{
  "noise_aug": 0.01,
  "time_shift_ms": 100,
  "stem": "single",
  "residual_init": "none",
  "beta1": 0.9,
  "max_steps": 13700,
  "batch_size": 48
}
Rows from block 6, named by matrix and row number. Rows with one number belong to one channel. Each number is 128 + 32 x the weight over its row's rms, rounded and kept within 0 to 255. All counts start at 0. Numbers have three digits each. After the name is the row's rms in percent of the matrix's.
# filt: filter width-5 conv, dilation 2 (model.blocks.6.filt.weight, 320x320x5), inputs 264-285, a 5 kernel for each
# gate: gate width-5 conv, dilation 2 (model.blocks.6.gate.weight, 320x320x5), inputs 264-285, a 5 kernel for each
filt.54 096:146142115108115104107153172178111124148158164207196130107094169185158123125158147150138129103094134131132148143124125133169166144116118148138151125129146128119094098138127104095084116120147163172090104122119114097120159172183116119122127143113105112120115147146161151155094113149158166143144135139145200197138127113177165137106076
gate.54 104:178180160142144084086075088110111104125124155133144147143128141152144157129101104093115116147156123111118165180162150156137150120121121127136122112082199221192155171182196160138157055047083112090152173144123131109108125142146094083120128122161169141129143095082089106083072065090113106111099129155129122117134129110167181197174155
filt.55 103:093086057082073112119106102128139146131108106153156183172159112094135140134135139159174159118111061090113091084077080087142117114132142131122139146165122128114080084092091060073093138130138170169118115068075102123115108110106163169194182160096080019038071134128162196182124135139142146117116154150133157153205196183142152173172160
gate.55 104:110095102072069155153160184168178156167175146101106097087097110117120100124123125106114131113102129120098098101114087080088078065050067113101090083094096111125105098101109126102087168165149179182106101113112097116096102102117131138131166181113116131121102123122090097138171178168193193146146124135160122134095118144147166131147143
filt.56 099:104114100072089110110139189205152135111083103153184145145127141142131130146156142165194173127132149159167098126112074084098133148176180121139169203203108125114066069108142115085100131109146178175108124134127131120114128139152156132141148140105142126135141127130169193186112098122164164180156152126128140154163141137143142136150132
gate.56 104:156176206173160116101095116124123095101133162132144137127120144117122131129117114104103110124141136127119183172192179180150166148124100119128128099084163195211176158155170176165146090054055095125126134147126121147109113135160112077069108122162152151138124123099091087091097086093113102120080101122149117123121117115121163168127107
filt.57 098:178169104133151144173229202143170162142143133130120089127167139126135150152088102160167141182167178159170186165125149168120130142152176097123158167177167146056082120166145082107133082103183154109167162133117120130143160152124091104144135101163163141138145063088164168143089107177135102094121150147124071081110115123104108105117123
gate.57 101:105100117105120117111125137158107113150179199185192154105099164166137114104173181144149138086074103129143161146166143133172142114109101182160129110088094092121111121101083110115126142152147162152058039088110121165150155166168136152136145135099088107133154156171134125110104100107144144184199167152154199216156113090154162122100070
filt.58 097:138125127124130107095124161159093099132137125189189138110100182187159110124165170133133111126104143168159139131107111127202189142134120196201158158149119123140135135126125137125133113116103113106101072142154159101102119126145111130124116126115104123123148175180137116114079088096114120132141085087102192200132109097120131109103088
gate.58 101:158175172143144055044067108136158148121128141147147132094063153148145126107119119120130100091112124147159165179175135113129148139108092107120150141115169167167136148140149148142143095078095130128111122125132152117125122118128130110101112118116133137141159119119132136113091076100161180141138126125109141136139134105179179186173144
filt.59 096:147161165138135165161147109106123125119102118088103103141146090105119132117079065064087123178169164111107133141151149129134150130110123114127119124129153162173167137173188190156129108100092084114192182178144134139150157109098092089074106119176183167134112081083092096122126110104081109098118149158145073078095126140072057054113120
gate.59 100:142137147155154140130108074086137117120127122118138176193190080086112139135111119134141127157144124094107128132132145140117144175174197104128134130136157147150160169159152144146149086088088082081178163130114124116107101095096098081086103096171162152132122095105120129128134120095088090088078103108106112125141167162108113132145160
filt.60 100:112096062055052133139161157150117138166166141128138140153164100077028068072164167151164158158156180147146090075076081077121103071070081166142111103112080083087067069104101099081077146147166190172122130141114107108102103094080146152187186189118105119110115159146120142141137142175181169122101095129126123126101127132156165136139135
gate.60 102:138131086104122067048091130148138126124122143201205193158138158172154137159133138168165147118105111141149140144118116147136142127132140131137128148148161132105096101156130108117126062089123128124127108104122135091120129127161097126145143141118111102121139117144148166140066082117124110097122135115116155169181154127140144141134106
filt.61 101:132129108134147140158164165162103117117140147194197184133125156148112117099168168178138126116117133149184146136120147138183176154138134197192194169130103107089117132111119108133142134138157141125094104097121151127119124150141131132151115101116125113157164160156158131111109120138128115142131102099064178170155106092174177192138118
gate.61 094:113118147119120173179176139112141158159127116150139183211241113115131153183134123117165173168174168112096119128158123139144129166158190136105113128156125134150122119147150156127123111101088113108125134142102085111129131123126128122105126119152171171124104105092095124143097094053076072116111118143147125104108148193136107084125137
filt.62 103:102087083103103138133119129123124127120145143103107133125125101131135114112133169153153158117092082115122112089123120106105107138126119089099124105113105060082097091070030050084086183209179155160125093086098107134149136134113174210212170165102065072104098141173175159151182197168158162145186172127119135160159144150113134143126136
gate.62 098:168169162144111112107086090114080055073082088135170157162125150173163126107107132139151162155137129124115160167140131115182194204193151177211230212189139131132136118149144139132110108106117105131155148146131124103083060060083076078089105137145136106103090148174178163164095099111129149102125131113129131170177174175121146171204205
filt.63 105:115121121117137159131102093078124099092093110077132136125138089112117108150130145149144139220177155153124077068059083108134140134132123138157174157142105101095105114127119117125130143134132122112173139130124114110084062082101112125116115107158128124138137118135137133123170154161155119080091085093110089129136134145134179205180164
gate.63 099:138169147146129096098110115117160150131109088146147134120116143130110100099125110117119120115134144165166149148112129098101127120130141095102127128157161178167157134148170155156150096071084105111118141149179177144121095097082116078084085097137159139150138100088100103128088079113135143128105103069048123111121097110124131154152149
filt.64 098:093095107100096177180166162165166147129121140130125133154143061037035096083125119134142157163174156143148097074068089091105111115135153087104110127143134141140110093150150134128118127129138156149157178152148148108087091108125127114117126140161144131130120088097125144159154197192164160080066076095105091092105125118119133160152145
gate.64 096:077081089106112150132105085108119134125129121137146203245192113128128135132139147136149146158139122102121097110114137116131124123147161129120121126146104112122131133117105121128126133138105082097138109094100111117139130117115137151160131129120101102114106127120118108116130128094072102107132134127113121124137155157124122141148169
filt.65 104:161141162178191110129122095072125141133146161127124095146124100108097127135103107083070044155144139134129133133142184184173163138116114138125108073065170156160179183171157166185184099104110110108154149158137159115144128142159079095103096096158144158176177125127107073068108115103064084087118118132123125107091101105143125125104106
gate.65 099:149130125126137102059069093130122078076075085149197182175140138161153155144114135156142148126107105113152143129103114106155184191183199138164185195207148133107110101151132117125132103100123130133121112108118136128097103109106101117112105103147109109116122118153167168184085096120119127137142137144135133179187178154127154153151135
filt.66 099:086113128110094164113065048070141122093052056089113151158150095121135135149133103115142159145126090075064094118122094075102093110140168113109116157176112140162123109111137154122094142115077108133137113097093079146146081071100157137119140153115118113096068123108111147185158133098131152123139138137162116129154179204088101119160173
gate.66 096:091115115107092102097077094088127116115110080152157187184174118108121125090133122130149157132145121115132095100101108090105102134138136124127148152167116140144116117131144144112108126105095119117138156134118116054051057066057119124120131121126136122104096109104115138137130119119126141087088109108079135130149174167136136161175202
filt.67 098:152185171126116194160117120117115120138101099100123154174165123138192150134091088094126152189172107112091119165187145115165183174201189142139125173175131159154132123180194164145124123102103115126174177115130119147158142118103056049104110133199189131138099114102125141166131092063087108092119163134127070077147151171082068102108132
gate.67 096:125105115141123148149147094074154129118130127103122148197225095095131163178130151171159174178152134084051138118134169154145145159176179117139158131146109100092122113140119107120103131161157114117145131114078066132144145127101093110125135150161150127108090133153173155168130137123075091102115140161168102125161197224130134131141192
filt.68 108:077102138128156162148125128111089075102104098121129140142160138171179156134183192164157146111090102116108127151175145162129136172189183150152129138117076070083105137083083103113133178194162141112119103103117112154154171154140175167129135131108108123129135181196186165150146132093105085166181182153133147157133139153118123081101140
gate.68 095:097098113101125182187142111090139149133137148119117146167189164144145127150149143125133111137147152123113093098118125143136128138113094174169150135123082109125141177114126148140165164139112092051115124124116122148139117102099127114111126115136143147120139174152131110101162147115099070162141116127137146140132154160112108130148133
filt.69 103:102099079077092117109119124126126131142129128139139154174176075086088099113120130152187165143115094065070091085093065089126123111109110113122113119102127104094077090120093071063086134153169176158144113082044048082099126100098135150183197167130083087062080089121115133105148164159179152088130129124132116131154180166148158164197180
gate.69 099:152133114134133081092159149149104123126109120247203141145145198161116126148157163155161152086091114126116169143123136152172148145149152139127132147146124119112117114135130127126128102131144121122067087123121093106117130129128128139136130132116122125122123136134139133134063085124114099135131119122139173155130133128135121124138132
filt.70 094:107110116112116116129152161144107082135167144212201184142135148143166155138213202169140138132152147139129093093094111122159142141132118207180165133139089100122119111093121129134128135131122144143086114114125119105095115144110129108104119124102114126126126182167147140142120124117134131131110125139135179157138137137213193149131125
gate.70 101:105116107131120119096088136173173201201179178167148124098089138138145145127122088068095100091098094109140113116135150137113095059100117102072051094111144164159146135134153135131116107095101113127103125116133143120135145151175161162179172167104109094114135099069067090106109108115109145126111132146118157134134118109141138131108101
filt.71 102:112125144169168150131119117107148168169220195112099116109125104106119128130125090099078086136155160145116112095125183180104092101086086093096095044049124148149165164128153151167169139121107113090129160159138127143130125185160149125120129111144154155190170117092063039058148143119088085124112096130137123093093079090144140137101125
gate.71 098:105108134144124131112079057079068093120115118138142173170149183191207228194157128135129139139129097095103100119162177147150134109123114167133118127129110130141152129133143145152135141130092074113145135114116138111121150132121106102120101110130132129120111179154141139156131115050046098130127157160137145134136152145118101082095120
filt.72 093:154127160140140076089082106125061074122114129066062063057055096094129108112086092085091087165128131145133106090140099093138109129114118159137112120128171144148138123149113127115108094127131141145163139139145131086093136140169097135135138143121101123109117127121116132128171192155171181083112122120130122124133113100181175160159140
gate.72 107:134149113100092125108115120127115129122104114136132128130129104107092100108090080088078073160154154145157105112092082087137142121101087114111112124108151173168164150142158147145141082059089086096148152146148142088082074084090125109135134134133146121114116086067077097086123119145138127103093103107107125116119132129172176184205174
filt.73 100:093109116134136118152150135141131154158149182138128118117090156132101097100151132094069060073115125133133107120123137151076071051060055095092071068056077096138154158058085126152150178161128122117056087131148148150171156125163196175149124124059104131148163148127083071069141127127124117187169103122137148121101097082137109109107076
gate.73 097:143143147134121222216170127142122121158185180120130173170152113109127116109121119116101107139132112092094120127133147138153135100079094178174122089104108130147158152128135137136121143129117114119149150127109111128119108129136114118124147161162156149136118123113082073089141132083088112116113116133138106108111121126105109121121127
filt.74 099:094134167147132098083082122143106106105100098180167158130112109137144117109161130101109122102125147162157109130159134110158190192180162138161149154162116143190153121116158201175144118093070095133091116162178154094107104129139127096073067082093122175167149133128101107131124098072112130112096053072095156138113106114154165152146139
gate.74 098:071114125123113105113139144140129136173178178212204146134147141140113112131198155143157154062119138138133107126138139121114130123109120140145132126135086119123117106089130131132123137114114127129051099120110102075070088101103178138133132140073127140133122162148132134138112088100099113163122115109118215159129118126222190154145140
filt.75 098:189166139158142112128170171160174161143144157115122091083080168164171158125080119162150122154138163173176190186151158145136145184187151106125157161127159133080103129161135118139149101126176145127160136127150158163163176166151103141146124124182155150166170088126159147102095087136119110120126141130112075092088086070083100091069075
gate.75 098:167155134163162088088077101121138121125129139145162131121093154154171163161128138155127132046033057096087184165155172172125137109123127111127122109102152138118137123116096091123107104124142126141093081085120114133116123127162171178172127140078077071120118132149181144140095114147128140179202207176178165196196161137162165174142110
filt.76 100:193178166138161107124142176182152160125136140123109121105107129149136129134037072115106097148156160162173182182162135147116124138131154100110120106110205201145121143185170143122144070079103146123181173165156169135154143159177103109111115112195176156150172050094108120115082090105125108104126132140136084096093090065100105126097078
gate.76 097:127131115134143102101135158149152132165187192193207199182163147183184173147131145155135138096091113131127149163151156150133147140144143122136124102103142149133139131129134139140137104104115120122098088105104115110095128120125145134136139147129121125143143114117122121119105092102106114136143149129126165176163139147175176158137140
filt.77 099:191175150155145104068059081127118116099065086121147173181128204177148172156115114127139140130118104109109177151120111117159154163175159166170172192172144156152146123151138131125123116099095097121139127139142132148119083073092080096107102121172140116115115141130135134154094096118121135148132119125123111133160167159078136185209168
gate.77 101:136103123097111132123097089098131105118138166111139180186159104114137158140095113137141109135119078055074119083100113120133152155128106126135144125097157133117113139134109095079100113131140135118154136100067098129121117133131147172184231194134095077068087107124142143107139144123119118118127160178153118141165181152112138162169155
filt.78 098:170143105119125117120143140149155118077122162092099110117103109125123113077128169217162125159142146143157155130104129134145165177147112119160171119091129100039102120150118095122136125142193148131139127107121137155144138137153100114128125119174139114137158130169242150121117158189152142119123127123109083140154122098102127143105090
gate.78 102:142131115144143135137113051069166147129135137094099127144148159161167161153115139170124134129116087092081189171134165154122123134116123104117128115126126100108159143133118120147126141162144107130107098085107108214211173149160126149149136159158131101119104131161174134150084117121088110183193182164166082095146124147049065123127152
filt.79 099:165156150145125115088106149181055050062065076137171145113092159194179146129132136127140158151138157177190167147137129112214239197195196173185177200193130140131123101153146143138123109085088127145140115136141152112112137127125086089092104122140128143126126159164151161176086074079120144117123116115115128150129130116113122105118122
gate.79 101:143137133148154078060075093110063049054093112169207170152136180193176161158161163162158146085082103120126139127122137135172176186188174174197181170163113119126120130113116118120131130112118128124091101119113123125107110133135140126125131123106097099110117166173164169161118120122135126136131119110117181204177155133152179178169141
filt.80 102:148157127123132131129093072086120118075090094127142168198194081105119128121110142177174164143142111099103140141117106127112130142130123122153179143142137121102101121150136108122134118119130111095169132100096105079101071026055102117125103099161135116115118102123173166143148134148112095081099125120102091120198211165124128191201185
gate.80 097:153118099097087129120104093087214191159156155122126150177184124126115139146107127140164165111096064072070170134109123116099089095087098069088105106120137109100100092135133100087079123142148151152101096074047057153140134122123128135166188191140129086070065106128151146151081108130128135147141132148151103121168186195103127148162185
filt.81 101:115098048106107117140133094097106094056094121123111119135127107105087111097135149203154145103104089091108101091019073080087112115101089116137163125109121100035105132099075027093110138162199134130109105073085112130144095088104143147152127140117114071093109108131195142116171194246162153114113126109093122131158138140146147169161176
gate.81 098:116122165161158152152136089098118125133123133140154159169135183192179240222155137119146146122138158100106138154196206180141136146151128142128125130134102127149110112144163176134131126114094132134103121134087101126127142162176116092071108116149165185140141155130116163151108077031046073164142133178179144124107140131086076068086076
filt.82 101:121094074095122164145139099118137143106125149137148160178186130149149143129105166192160130134076053065087120088064091122137119113098095121136155132122150095078107150146087015072121096139170146109136070054067092140145122129109135167207181143129085035064101110158170141111104157190156121120175176165142134159196182148103131145148143
gate.82 094:157158136155165131128148097103124117129159180065055063079097111101090119114112102108084084141150142126102148143122168179143123103078082135138122080059131147141165161142147133162151146124145130129157178166168146156128118130153129123133104124150152141164140131106091086084162160176148129144121118113137087087094083096098104109096085
filt.83 099:168161178161152122117121094106137117115109107124146157180174102096140163161111108132152151174187178131115134125136128121139150200198171145158162187179179162153128122177166159141132087083096115131181192165126126102089111123113092075056093104153152150143128109103121162164100096097116123067048071133142101098110155157139119114133142
gate.83 098:090082090063073163149138132102143151145116119140130144162188048055078099112123132154162150128119099075083120124123097095095082096101094111109136145133142144129111113118117097087090102119125132124136129100081079090100131094083159174195207207108110091051062085099120145137143139143156147087102131155147138140153191210148152148176194
filt.84 101:158159151127101120110139149152122126139134127095093089108117083068083085113074052086143180158143145139114128124129113087101089085127153101083083120142191196165129081201196145116085079074107135162179172149133105116105130131127056044097117143192183166141110058036069113151107116129140152083069078099129068061071105122118103095114128
gate.84 104:088094109131134137143127118123107106123127116159152157154157126103100093111191161134124113089113129139156060067092114127139135128122135156147126112127086120145160162076113140156168149130100097085073116135141155096077075091085178162141133108042089119140146187155127110115163171142124113154135112098085184168147134128154162156152136
filt.85 099:108117150141128167152131111155158156152137175082086147140119084103136131120105084078091112165154159129124119140172159143111109109096094106089090095080139172201172140148166189156131141104041075128159153146127120175161145135180139130099129144162186184147143098079048075090155120058081121103113097107158073061089101102101084100112089
gate.85 103:138150159160154128099080074097145144115101104105117154182154114113126149157110085101101114122121130122115140149159157164080064112140156105088117135135155189187193166138165160165153101076071061082148154150135128109102088085117119104090083096143150149145137094074081084113118098088078077115109113109127086085113118134108106142149135
filt.86 103:125144116128116125074131169193121126105080076131141140123101072093098106084104130166174160146124130155183117126064099078143141152160175135141192217211135134110093082138139118123129129115134137151131105122139164101085092093103115112124096084153133119140163103119138145151118106146151168110132120102078098117145127105101119152136127
gate.86 099:166136139144145160203181145139153139122116112054061083116116102097146165157080094114122107166165106100117162144157167178117112135131139097112121129127153133119114137165137114126144116135134122111181165117102118198193190191194104130140146115177153119116149097101123128114120146128103096109118164169150055055104126101081077066086086
filt.87 100:151119116118116158131149153119128114168130111140160151146161099106094055101123132098093119152132142165148111090079064094143130114120132153166136135143101107119164146136130142167153127129108069093149127147177158132091078048060109114097084087144120139141126119116107075114119121111129124122137100062088104141135128136090122091134163
gate.87 107:100111136126125171166148136139145163151151130124121114106098168161174139130150140132130137104100100112117137145174149120115111113103117139122109105124086081106128115096085117122115178198155145148096089100114133178199184137133182189165153144107100109109116157148128118126127139106121141161177172133131139135120118115089088076096114
filt.88 102:187162139130110068088121126125156141141130122156139135163167118136153167162070123160182181176165144110095181137123104110141149158157157097135156147148195132108108093199142119099090059117142151153159142119097090109127157129130052092136158157198161131104091060117144167180067112125137128053086124156171082107141156165117120142166170
gate.88 097:112116103117114145141121117114133159143166163146150189199183103114119112117143147164120124155136103127116104114116135124125121114092103155128123109121140142134164154143147139155147123115099086094153129096125125092115097089103110121123123139149154125141115100093104076100114092091074071083112115082096110111143139151116097106120134
filt.89 098:154161186163163086066085120126112089079123149159182198165133157182197184149120140129131130088097115120136166153152158126145156178137148131152180128118150143147133124150149155134133102090088115126130115129122123111102109164192118112085106113105110119126128130157163151136081054064095122133135137138134130152170131110109124117094110
gate.89 101:138117145137114102105106100104143147155145128136125128130144115097092120144090084068099116134146152123096139123154170157090078097120109088102101117119190191197164138158164179162132087088073099115152168165142118070064114134124112105098136146147149170149125086077063077102114132102098114092077081118147122122095119144155159146118127
filt.90 097:142153150143123080075091139161149142148156132128117120092065117127123135113104109096094130095117125147147161176195179150087100104118125079077069086114183170162134097128139147124104091100098121153120128131133145135126132200183142128129151164099122123139119099110098115156102092086114155149139134151163130130122113101132126127094073
gate.90 099:158126132140165186179156121107132101127154161089093105143133114107130159144109116102077071173161163151152118104130154169128100092094089120131113092083130124148186194161158174174183131137123088073176174165138143163138132125155081098098114113170156167158148133144099070064153176122084084102112119125110097100097100102123144133136136
filt.91 102:142152172168160098107151183183069071071095120129133099095086140175175150128113129112136112134122143142138122129160157153154181191173144154171162156129145119116108115134122133115126121139154185179150126141139134130134198205221101113116140152115100127126138131164161164139146149147179156103134132135139135133107108095182168111114103
gate.91 099:092086072102124046061108155132117123141185169201191133073094101138098063077126122120114114105108134155155108120098109134110102088090109133136116086096155144137130137114113112110123099112116134135114097119140140038097122159146140153166156133090095097121132109112111107108110103137148130099139111121116162158128086088204178128082090
filt.92 100:148130126130167078081082148132096069095146173182193171078073167197206130149127158157110095127120080138136147125106096145163181186147136154181174117105176132116140150148110104131146087120133130121135123096154147116118092139149101115136140126126092073122132133190190131108110122137163124110140169142143159194192126104131161207148102
gate.92 099:174144127116138154139118111106157159135131133125152163166180160151155168182110124146141126117078066062076189173138145164111114105123124097080105109110155139120113126158128108098118110127140129107121095086071099157136122118118136160182189168153118085078095097114134140129071086103087077159166157172156111142166177169084112137135131
filt.93 096:127125087146175141164192122104140133124121132108075044087108098105070109134116123142115096155156163152156130118078106135111104090123154112106117110115154142118140160146134106137163130140184124089162158159138157138152153141134128148147101078141151142144160092109119100080143165227147108103105103098078106095088110104121125138137132
gate.93 095:107115114111106088089078076088110088098107137198189189170151142157159132116170173155148135103105115124128123120102115122134158133110077141151150135114104103109117127095108110120139131124120124121084105104108128072071037080092148122112108113072083099123144154161143116110121124137144136117109098085070179167170133126179171169149137
filt.94 100:140114119142136142164183179169143148172164137125111074049072167169143148152151148093093100137130192228205142125152162141135106062085112141123084101119106110153142141111107163161150149148116125123121121176194187182171186205161135151136117105118100137195178161154080069090127133112122138170198143132123131145095048083141121090054080
gate.94 108:135145146155172123114112077066090087082113120110113132147161091100114124132113108122127128189175142130120109121118147162168158158163143158162168154138142150139139149154163156154162101088096091080171170147120121088085106115102083080088071073148156137143141118124141137125137129127103086054058092106116107121138145139155145141129136
filt.95 096:196172148103087087094129156178101100108115133171175157116112185190147110119129141153171194148151154143137200178146110111201194174142117182187182167149149144127087065164152148102088073085106153175117112120116092110118123132150077089115165165175170155126111136137138151172069081116142161114117114122153151149135124122122111123136133
gate.95 096:112114117115126139110099110092080094106144148140196210218174153167169164146136141156140118142128110107111102120134144156121135137122094154151142129111105109110125152119121126130142137123115107100138119108087113122109092140140124128133141148129121112121118164153158142107135105081083075132147154163154154176183174139121156146130127
filt.96 099:194195189166134117107101141177105103090113136141119114081058140119137109077108112107105096164177164178204159161148136111200206198191155150147168148115156147138123143172161151145157102116111129127174179179179210120127132144160064059090110116155164153142172134133151152124106130130142152100081106098072133116129106069151149134126114
gate.96 103:134156172119106120086061093098076107099075070165173163145139170167164121123141126104116116134121126128128130161173114109167151148129130153120110124151117128161154154121131145142131122103069086087128119142144148120129110073063126118106111118117129127113100153140113106117117068042108122131131114088099159145128140147143136119144165
filt.97 096:157155170129128094089103135136153146135120108199211177169164151154151129137138122145169181135134137129128162156165115123163148161144144157141151153146139173148120107133159138128115112083108132134124123126126123111083104109105101100093107125144150158129116118097125142145083068083120120133127123122131126126122144142115148158182159
gate.97 100:120116150150144099117150125100147153180171189136111109128142138110084116121114092064066069090096133127114123098131153152131105116101073102102078057061125128157169172115110147158153134145102092086107127158145135109105118119115154171139128136112120158154142124103061051058134162115097096130118094100111131123094096118166173148135126
filt.98 101:131137093081086128105137151136255234188174144100124130138133060086092114134067081130144151124101101113096148133097108114048070075085077000002052088105165157119104110130120089091095127138165175162140119111127113156150144154150171169188186186134131093094091059080127144156157157178172156123144160149160096112135149167111122149154170
gate.98 103:125140136132163141150146149166152176176153146129123113102091174152128126130085067040021029103123129150173117127121110144094108102094114106093072099116142162179191196133148159184201122109099065057142150165194212138153143128129167154135126092114136138161188135102081070079114104099101089156148140105082138113106093066114084079089085
filt.99 097:181161099119137114110114123132109087110125120155179174164138147152152140117115118155134126161133103135151149141100101092159146119105138165171156135142189171126147157182164124145161065078131097086160160130151182119104105091084075082155108095154127089128147100129147112109081096130125128089110135093081125145173116115162166184161169
gate.99 100:117102090056048116108127147165168175185167151129132114135124109123108122121112120131188186109090106089110122141112087072114101100122128117103100126143164142129079061138116107063064115140183218215138112119099109123139139147142143168188221212117101114080080096114124170173128133163202216132147142161145138144130157153150146125141150
filt.100 105:090093100092068127133122103129142145138146128111135134134125094095104130085158178182183184130138133108114091096093074041083102140134130097114134151141091100092058062088101104082057177161171194204117116114103105107123127136116160157143164182110114113087071131140159182180202181174204233128127139161144128124146175173171169191203207
gate.100 103:169195208168143129123115107136131150144121122127112112132117127132135144124109077079112118153161158130151177211215187152151144132131119132113104111110158180182161159175206190168162116108092113099151165149128153131148161146132084076076093092170182175140140115084086118108102062065094107106103132156124098089067105109118115106121122
filt.101 097:132135133124100137111068046099137122100092085116139141172181098122133165168100112122128137149115100081082113113134130121085093120128134103115122134144158149134144140146136138144122080083082086105150129130117108093104088063090138147141134148131109099097089093117143138148119107089092102110130130134143102139144177183120127135139149
gate.101 099:085105111147135167167157097112184200210199196115123128156128130115103141100135103111099083130150143126130116117101140115058045060110088106082066094090096130147177180113146153166163167139121077087113147141125149144131108114114182159146130137118144139143145136084068072079170153129087128133104112121102128102088116112126119135161168
filt.102 097:107111115131082165133109073098138154142109123079093150169154061081077073058124107121112109140123112110121096097117122106110087076085063113083097098098124144147178164129131131159140132125107065095153134113121137122127095068066164162174136171118120104117117133116111085098162140122102135105112121117112116125149152147140145176176189
gate.102 098:093108108147136115106097065086038051082082111173163176201153136145173197158197188171159145120122105094123073102129161146156152157176162163172141154130081100100116125088108101129127156136131125127106108093100121067066095116125134127134115106092100106117125170163165160152155133122076103136152166165149181187180165138176166151140118
filt.103 101:101117113084069134120092094113175188149153116097094117135124066080129118135082055059091117117116082082081111141142117087056064064069070071064084074109168184162149106146157147113086122111117144181164139118110102133149135116128121130138173192133129104081071075050101113141134121127155183136130150153160104097126146160106099107123132
gate.103 098:103110122133136123112132166188100103128132131167163126107085174187192157113144139118088072082082113160213143142153163151107113103086098146148131126137114105118132148113103125140164127133138123122087086108143174156143186183179178183161133099096092124152195154155157113082092095116111120192196190156103182179143113062112112077078074
filt.104 101:097118113118123107111106060100148115070072094152164164210178113138136138140146134150154160111123116102112106107093097101075118135129139115142152152151115134124132124112129134134125131105105101126100116131123117118104057022087153135111105125109127128120123098111135142152149122120101125138135109107130136144161175160104118160172173
gate.104 103:123113115088087135145136119113189194186165133138129127145142149131143132138092085077111114083107109098097142133144124109067077060051067072071070081102145151158147142135138145137119118127108112117124155145144131136145141133132174173160177190125137141136119098075081102105103112095116120163138145152158125116111136133087091096117132
filt.105 100:133157123143144140127111115131139151138116105122143138114100128129119111119101108108121114163163131147136164160135138135099103105125111091087090116125174196176169155192192173156148078049081096094157152136162156155131125105110105096112109113191181150137133074059090097124110070102105134098086096076096093099108113135102107119145133
gate.105 094:169152129134153097068121111104098090120104098182184136150172161173123157168116122140136138146119137128135131133112121152169156132133164162167136157175185172141142140187156137154153048068117110100152129139143125077103140117140067095121099078153121120119131104130127137148071081129106086081121115111124132154137140146135137128116100
filt.106 097:146129126111110177164124139160161153105102086104095150147112108080093130115122118165173179203193158135144138115106108102152136164164177154141178172186118141130110091155156131117105128101111120150160185133089110161119082117137099093110144132177163116115123116109154158175129145155124152094059093140123079083137154139106118152158149
gate.106 097:113124117129131139134117097096097105075076090155145159168187118128102111118147155155149147151141135114091093112099099094116127130141127189179186173162115115107126126124122119117110126118117114122134144134124097102098058045069126116117121126112128113099083141149161152147142131143146143098127110104125133144175178186158153190232230
filt.107 097:103104089124156156163138125062142158135113101142147179203201145144133132141141163191152126136131133140136119117097137153113128124107151127150164155162087073084121133086072094113136156174159121101114110113133141135147104084088149156136118093116101099128152163170178137127138135150114111149151115091094140157188173150110114149160141
gate.107 100:089097142107098191217187148135135113096074093142143122159150137147167190167165166168178170142160163125124116099118109098089139169172141136150174166159074064096096094104100126120118182174151146146119128139107113131126136112117136126097132134131135163121119150165156159170139134108103126160129133154167133136122165166089102082124130
filt.108 099:104111123164181167208208168143146162153159151130103079098099191140112138167180164109073079098136160141132131133133160186136105109107130156149138132134072105131186180086120165183168176161136081091083121161153127176184164137153165146109104102113148171169166174156133093101127145135113094185145108118147152125095101103136132107106106
gate.108 102:130109098115148103124121129151119094102092109151148142126116107109138124129136150146140116131129122133159120090088101121165153158156158167173189166160145143130129143126126127117144107111118135119139139140133157081084107119113135145136143129119113126120155141154158150129136159160172144096100120114088150160154152131183189178179161
filt.109 100:103101130136139171158126102133150162164187193097110119120096104084126153141095082109111100128115083077093105111152141135059043078080098084070068058072150166154149145118128128131122133107104109125146142115109121125131141154167165163160144157112104102104101083060114113118132116090090108125112145170174116114149136120118128117105121
gate.109 103:130124111092090112119116109082146167163160167099098112134157101102138150169095098128129143140121101062041121145144158153096081093082089110095111094111164140101120112146134097085075096115142140148162144092078056123150161164147135159174194196145133105098076109111153144155138129138133121104129168191209108113137150172111093104103107
filt.110 102:211166113130144035102134129131139145144157177146126137138097180154159173128098122155122106108122118129149208161125143133180161130129114135145146111105195142088120134164126087111127028106166128119140138105116134119142150161157098132179155152149133100121143111133163128089034095152120130136142173162123146148168129097154151145120109
gate.110 099:146136163156165092114101085081104107117109108188151146135129157160167149134153162117089083108111160148153141140176155164161157155150147150145129138122124104170180204128110177177189111141082059058118100146165172114150132115111119140091081080121117168146155145169135102091089107059071076138166121109094159159131120113135111103122135
filt.111 105:189160179182198103116119134104148138171159152117100088059102148128124089117111117104073048110122119160143190147173179193147152119108105106103080076070153148141164178161146147171188114129148119089130149146181163167141166157157089101121087083156152157190195112103087067058100125131124084124117134110112106102082044067099116097097076
gate.111 102:065073109117092202227205158134136143127130117135117114123128117105108116120186168139114131154184180161142061088130120112155132143119112165140139129127039055097125102080097122140105195189151122145107135124127115129144148103082149150132137149106141152147112168149130105129168178137115145121115124112115142118108111140170132130132157
filt.112 102:130112158176181098118106074066154164159154126124118139169184142138155181181100115117101104092089097085117147138168182177107098108124143084094102111107126103133141149099093135149153144163124098095112083101106125156165177164134161172143102095114108125141135141142126130131121132100071092174208180165139136128115135134124117109113134
gate.112 096:120125112088108098065091146166115110115112108211230194164138168175181181193149151169162148111092108122132150136112100129137138148109113136144155150143129131104100101130120105103118096098120144141111100108109129109112109113140136133156155133111093083089129129131162148147065071116134109119132134139140161184183158132123147152124111
filt.113 095:097084105149141148153121093075137116098075070128144144183216121148156165156145158144139149126129113124112094080113158149126144146171157156169180176167101096116153151116109127169170151151119063064108121119132129140123108075071138127100069070127116125150138131158159136137143146113051066149135139128117123137153141174083099113127155
gate.113 102:110109131151157147123101044039153151145154135085104109143154113109106119145126121106085097153144147128117119124136162173112085093088115116106096082103123138161198178129136145169147134121114055069150147148144134158137131114106143147130124114126132120137115122117096080114144133118067067126124124124134106120124126137133133148137162